Weights of a small audio embedding model: 9.16M parameters.
Rows from block 4 of a small audio embedding model, named by matrix and row number. Rows with one number belong to one neuron. Each number is 128 + 32 x the weight over its row's rms, rounded and kept within 0 to 255. All counts start at 0.
After each neuron's rows are labels from the 100 clips, of 14976, where the neuron reaches its highest value: "strongest on" is what is common among them. Only what is clearly more common there than usual is listed. The data: synthesised sound scenes: up to three everyday sounds over a background. In brackets: how many of the 100.
# fc1: second MLP up (model.blocks.4.mlp.fc1.weight, 384x192), inputs 0-63
# fc2: second MLP down (model.blocks.4.mlp.fc2.weight, 192x384, transposed), outputs 0-63

fc1.1 [ 80 148  92 135 109 137  94 100 161  96 216 132 120 129 184 120 163 156  53 140 114  87 144 135 120 123  99 118 200  95 135 172 157  81 139 131 175 149 117 125 146 159 144 175  28  63 132  71 147  67 178 135 104 138 104 204  74 104 119  72 123 156 115 118]
fc2.1 [142 134 131 167 121 145 120  89 171  78 158 229 122 106 127 127 150 131 178 201 118 154 161 118 144 145 107 166 152 111 101 192  88 153 116 167  76 100  83 105 140 153 114 206 159 164 149 107 121 123 153 126  83  81 162 164 107 131 128 184 109 136 160 133]
strongest on: laser zap (48); first sound: laser zap (31)

fc1.61 [ 66  93  79  69 135 165 140 203 152  89 197 116 124 121 105 107 128 195 133 111  97 188 114 129  85 175 206 123 112 115 137  98  99  95 120 105 124 128 126 122  98 141 178 144  75  94 122 119 124 134 145 142  66 146 202 151 143 186 124 151 145 104  64 141]
fc2.61 [180 103 157 183 123 125 130 125 121 137 101 137  95 129 138 142 102  75 128 170 125 132 115 147 152  77 134 150 126 172  57 188 137 131  96 124 110  88 167 164 178 121  71 156 162 148 123  75 178 142 197  70 141  78  95 150 108 149  82 160 150 138 191 110]
strongest on: chatter (77)

fc1.94 [111 118 138 149  61 104 119 157 125 129 150  96  96 207 117 155 110 192 110 114 155 120 116 111  79 149 127  83 132 108 108 103 147 107  94 157  33  92 105 131 123 131  94 176 122  87 170 107 122 152 147 159  64 100 150 149 161 164 142 151 136 120 119 169]
fc2.94 [154 154 119 117 188 158  69 115 137 213  98 131 155  89 154 112  59 119 137 156 164 122 144 107 126  95  85 119  58 140  98 146 127 141 141  84 142 160 151 119 178 129 123 108 175 194  79 108 147 121 115 119 204  78 153 118 172 137 153 155 136 139 145  96]
strongest on: water drop (100); first sound: water drop (57)

fc1.159 [140 131 111 155 107 131  89 146  93 101 147  94 133 179 126 106 147 202 179 142  91 144 149 103 105 156 131 101 162 148 100 104 130 123 122 124 140 100 139 103 107 170  98 135 115 163 156  96 109 155 201  95 132 131 146 120  87 102 175 152 140 174  71 158]
fc2.159 [114 147  80 151 186 135 145 105 123  91 171  94 140 102 182 115 149 120  80 137 109 132 124 132 175 170 155 178 128 173  88 134 118 154  84 155 102 120 165 130 177 127  35  87 126 153 165 127 144  66 147 129 118 182 137 136 150  96 167 138  63 103 114 118]
strongest on: muffled (low-pass) (62)

fc1.206 [150 206 114 106  85 128 137 107 156 102 188  92 131 126 102 125 148 164 142 105 136 111 109 104 141 209 110 119 141 128 116 133  75 161 110 110 113  79 138 123 121 183 103 182 110 102 119  95 111  66 164 149  23 145 146 150 121 133 145 106 117 142 139 117]
fc2.206 [101 125 104 120 141 112 120 104 126 181 119  94 147 103 144 163 129 108  71 121 143 205 139 130 137  73 160 199  89 125 168 104 132 112 141 118 149 139 192  92 100  87 176 115 103 211 141 104 157 120 168 124 172 170 151 104 105 120 114 118 106 155 166 106]
strongest on: water drop (76); first sound: water drop (43)

fc1.90 [152 164 125 191 110 102 111 143  95 121 118 141 120 189 173 130 107 167 122 118 183 106 113 159  39 143  89 120 101 149  89  83 155 110  97  98 112 102 142 169 146 136 110 102 128 137 205  53 117 185 149 116 123 100 155 171 101 171 129 150 144 189 148  99]
fc2.90 [ 77 132 110 133 198 131  83 137 184 144 137 156 182 137 136 152  97 119 139 106 121  56 156 176 150 137 115 121  69 171 130 162 145 119 114 125 151 132 126 111 183 141 137  87  98 162 152 158 183  98 109 117 110 182 145  88 147 131 145 111 111 105 118 148]
strongest on: water drop (85); first sound: water drop (54)

fc1.98 [119  88 138 116 130 107 140 139 106 128 151  66  91 173 116 180  99 147 161 205  91 159  96 116 151 173 182  66 121 180 107 120 157 113 130 150 131 138 157 119  80 182 140 148 108 164 143  65 151 162 152  55 117 109 146 126 116 154 159 173 142 156 104 130]
fc2.98 [110 129 182  86 142 165 187 174  91  88 103 128 130 160 102 131 147 117 124  76 130 114 100 159 117 120 145  87 141  96 145  96 150 122 168  98 148 177 161 111 122  80 184  87 181  92 106 128 114 122 102 126 189 178  96 136 159 150  83 133 115 131 133  91]
strongest on: muffled (low-pass) (55); electric buzz (44)

fc1.363 [135 125 121 110  94 135 130 109 124  63 171  81 137 130 155 136 128 173 123 145 127 171  81 155 154 181 125 101 132 123 147  70 148 149 112 114 163  93 177 107 103 193 144 155  64 106 191 125 135  84 109  83  64 151 184 128 133 123 124  93 136 159 103 163]
fc2.363 [173 137 123 140 148  77 153  87 105 124 102 172 106 124 113 110  72 111 145 131 135 144 148 107 111 129  96 133 149 135  66 166  91 171 179 157  75 183  88 125 178  67  90  99 121 150 128 128 113 117 147 100 140 127  89 132 148 156 150 158 101 122 162  88]
strongest on: number of sounds: 1 (64); helicopter (63); applause (25)

fc1.132 [161  92  65 102 127 148 140 171 141 124 185  81 129 193 102 172 129 184 134 161 133 170  84 130 121 110 158 108 101 100 110  50 120 129  69 109  95 128  87 130  75 139 129 133 112 117 193  86 122 163 136 112 136 120 175 141 116 171 149 151 140 132 104 147]
fc2.132 [125 111 147 137 113 139 121  73 135 123  69 155 106 124 161 163 138  57 113 133  79  87  97 146 173 134  54 135 105 129 118 166 137 116 149  82 127 123 190 143 151 121 184 171 157 136 126  93 174  97 119  54 101 119 111 134 127  65 105  81  58 106 168 122]
strongest on: number of sounds: 1 (62); chatter (34)

fc1.252 [148 109  94 125 138 149  93 142 122 114 149 106  96 152 123 181 126 180 132 142 155 145 133 105 125 135 152 112 178 133 133 155 108 108 172 173 138  99 157  97 114 147 111 129 100 172 138 139 120 168 211  96 123 132 185  94 157 119 202 174 159 117 101 193]
fc2.252 [121  51 121 111 129 157 149  89 160 144 119 149 180 195 112 168 148 114  91 103 119 140  61 185 170 131 127 145 149 136 133 122 157 103 129 106  68 117 145 136 111  91 203 102 150 116 151 128 122 152 136 116  92 120 109 121 140  81  62  95  59 127 136  77]
strongest on: muffled (low-pass) (28); hammering (25)

fc1.96 [ 98 118  97 148 149 141 107 130 148 128 148 101 125 110 115 143 150 153 104 157  85 174 146 144 144 113 129  86 104 179  95 108 123  82 126 105 113 112 227 129 136 181 156 108 132 168 138 170 162  83 158 142  36 134 205 164 108  65 152 112 139 149 125 175]
fc2.96 [156 166 197  91 122 115 117  96  75 122 122 110  84  94 144 111 142 117 114 110 110 139 120 112 114 181 134 139 115 126 101  89 114 198 203 194 217 150 106  88 165 114 120 115 128 144 130 171 144 117 114 148 173 137 126 119 122 137 116 171 138 169 150 131]
strongest on: chatter (43); clipping (28); muffled (low-pass) (28); text has "clipped" (28)

fc1.215 [147 134 105 115 118  86  67  86 116  95 148  91 109 142 102  98 169 145 161 134 105 168 158 118 134 181  98  93  85 145  77 126 192 131 122 129 180  87 145 161  52 170 108 110 147 156 207 124 146 123  53  81 101 118 161 121 124 113 131 124 105 157 128 161]
fc2.215 [136  77 126 124 169  65 131 131 143 118 156 121  95 163 135 141 188 175 110 138 152 166 131  86 134 160 129 139  89 119 139 152  91 153 170 136 179 127 101 147  70 138 101 138 101 115  47 195  60 127 102 151 123  85 178 131 183 108 141 156 127 112  76 162]
strongest on: helicopter (33)

fc1.364 [111 159 123 133 102  91  87 169 143 135 150  58  99 173 146 154 108 255 121 146 176 166 125 106  84 132 103 154 118 149 136 127 116 135  92  60  95 111 122 162 170 166 100 130 114 137 170 127 124 182 207 130  89  94 171 134 160 149 134 173 155 126  99 125]
fc2.364 [149 112 131 101 185 133 144 101 173 130 135 130 125  76 142  97  75 102  88 103 156  80 105 137 126 113 173 182 114 111 120 161 110 150 141 215 174 170 147 109 195  91 148  77 153 203 106 102 133 117  99 104 167 119 116  88 158 122  61  94 120 157 141  99]
strongest on: water drop (100); first sound: water drop (72)

fc1.253 [ 89 138 109 168 125 109 116 133 131 129 166  23 103 151 170 110 116 200 110 116 179 157  78 123  56  95 101 119 148 116  34 102 131  89  75 150 142 127 125 139 151 148 122 120  88 113 137 160 151 168 123 179  90  95 112 147 149  99  96 147 142 140  97 115]
fc2.253 [166  77 131 153 104 128 133  96 178 168 133 196 152 135 182 188  81 126 112 123 186 122  94 158  70 134  58 177 115 140 124 135 118 129 127 155  90 110 151 161 156 122  78 141 183 130 166 177 118 120 102 169 131 100 185 148 151 105 122 129 122 102 149 117]
strongest on: water drop (88); first sound: water drop (53)

fc1.13 [159 190 123  46 109 158 111 146  85 145 119 151 126 153 118  96  67 154 166 141 163 115 109 124 109 100 129 105 130 117  91 163  42 126 169 117 149 136 128  78 145 152  97 112  96 154 122 152 112 188  84  90 170 171 132  89 170 138 141 158 136 172 124 121]
fc2.13 [161 170 162 112 118 137 119 127  96 115 136 161  60  46 135  81 126  91 134  80 131 111 111 125 144 118 135 172  89 123 176  92 111 146 187  95 153 159 144 126 178 147  92 131 101 142 127 156 111  89 137  82 150 171 141 139 153 101 105 118 147 160 139 127]
strongest on: laser zap (34); explosion (32); first sound: laser zap (29); first sound: explosion (26)

fc1.275 [ 99 142 113 147  81 137 128 170 150 103 184 112 127 185 184 136 103 181 117  96 161 111  79 177  72 155 168 178 107 125 119 138 147 123  90 148 107  94 134 105 119 147 130 151  20 148 192 108 106 137 169 117  74 122 147 116 122 117 135 111 126 173 121 135]
fc2.275 [136  94 123 162 164  85 122 172 153 160 118 186 133  77 145 129 182 102 135 128 142  99 144 121 172  57 105 133 180  93 131 188 118  94 136  79 129  95  97 151 165 113 133 149 123  95 112 117 106 136 140 138 148  98 103 146  72 152 156 217 184  95 121  78]
strongest on: helicopter (48)

fc1.249 [ 83 154 109 136 103  95 154 164 103  83 133  88 120 150 134 154  96 165 113 121 154 142  92 143  89 136 127 131 131 177  87 101 129 117 129 136 153  98 153 126 131 166 143 153  91  95 156  96 114  91 175 132  58 117 202 132 113 140 142  99 177 131  98 117]
fc2.249 [117 105 140 157 113 169 105 132  85 135 116 171 155 135 109 123 144 109 196  61 107 145 144 113 161 120  44 151  93  68 156 104 102 117 159  88 113 176 129 160 122  72 117 177 109 102  80 188  74 169 158  85 144 162 110 132 162 138 143 156 153 101 120  86]
strongest on: number of sounds: 1 (62); engine (30); crickets (30)

fc1.288 [ 65 102  68 134  64 148 142 175 102  74 120  79 130 130  65 123 179 150 117 163 113 155 151 156 165 151 122 150 139 173 178  97 148 119 174 137 157  91 137  91 154 147 118 123  35 158 164 159 139 109 156 120 107 164 142 125 101 163 112 113 105 138 120 147]
fc2.288 [136 108 134 132 119 104  99  43 105 133 124 165 129 109 103 137  80 109 145 124  94 130 119 137 122  83  46 101 138 119 125 131 158  88 141 139 144 124  96 178  67 133 117 152 138 106 159 125 143 106 116 163  97 112 144 178 113 131 148 150 125 129 154 109]
strongest on: chatter (40)

fc1.373 [ 35 121  78 121 137 105 126 101 156  86 188 128 143 121 157 184  98 170 123 133 165 128  71 187 102 136 146 127 115 157 139 105 140  96 176 155 168  90 170  72 137 173 161 188  33 143 159 119 142 106 144 148  71 110 144 122 123  94 165  90  86 154 132 134]
fc2.373 [140 124 132 170 130 107 101 160 138 218  81 160 139 121 130 133 108 108 113 134 110  65 142 160 133  95  85 140 131 122 166 203 151 109 139 100 160  83 129  91 214  95 125 119 155  82 149  95 152 121 174 118 162  90 124  55  87 141  97 157 164 121 158  73]
strongest on: thin (high-pass) (33); applause (25)

fc1.270 [ 87 169 110 170  89 138 105 131  97  72 155  75 148 154 135 183 141 110 118 144  92 168 143 143  69 140 133 138 140 107 109 112 136 147  90 131 106  58 170  92 132 206 139 178 116 129 123 114 163 123 163 133  91 162 174 143 117 194 173  97 118 155 121 164]
fc2.270 [126 117 117 103 146 134 163 113 121  90  99 156  97 110 156 117  83 111 153 181 132 102 140 110 119 187 118 138 189 125 167 105  78 154 172 170 174 171 103  98 119 143  94 150  86 115  91 114 133 169 152 151 121 118 158  87 159 160 167  81 126 165 150 118]
strongest on: helicopter (35); car horn (34)

fc1.59 [ 95 142  96 108  90  92 112 134 145  98 161  38 134 152  99 101 125 160 149 139 158 169 130 162 129 173 114  91 146 130 120 111 140 137  90 136 109  77  75 105  87 152  85 118  91 150 194  79 157 127 159 149 100  96 136 122 162 130 130 137 155 126 118 150]
fc2.59 [ 71 110 137 110 162 118 193 135 131 135 155 107 127 113 126 114 163 111 128 148 103 116 151 143 140 129 169 124 155  96 151 124 147  93 127 115 161 159 121 125 138 147 167 196  72 130  91  92 112  74 118  68 101 115 126 115  70 134 129  67 129 142  97 157]
strongest on: water drop (100); first sound: water drop (70)

fc1.320 [155 220 138 114 111 143  79 118  90 122 105  34 147 145 122 109 119 147 145 169 153 160 137  97  13 130 103 111 144  98  73 104 110 169 182  82 170 139 117 124  98 150  95 119 122 159 131 151  91 156 145 142 143 159 152 111 157 148 141 146 154 191 141 126]
fc2.320 [160 134 144  86 135 110 196  81  93 137 108 118 140 134 139 139 157  69 113  94 136 130 122 174 155  96 162 170 136 158 112 118 170 130 181 125 150 159 151 117 136  96 140 141  95 138  47 140  94  93 106  74 140 163  90  84 159  77 128 122  91 176 127 168]
strongest on: coughing (88); first sound: coughing (78)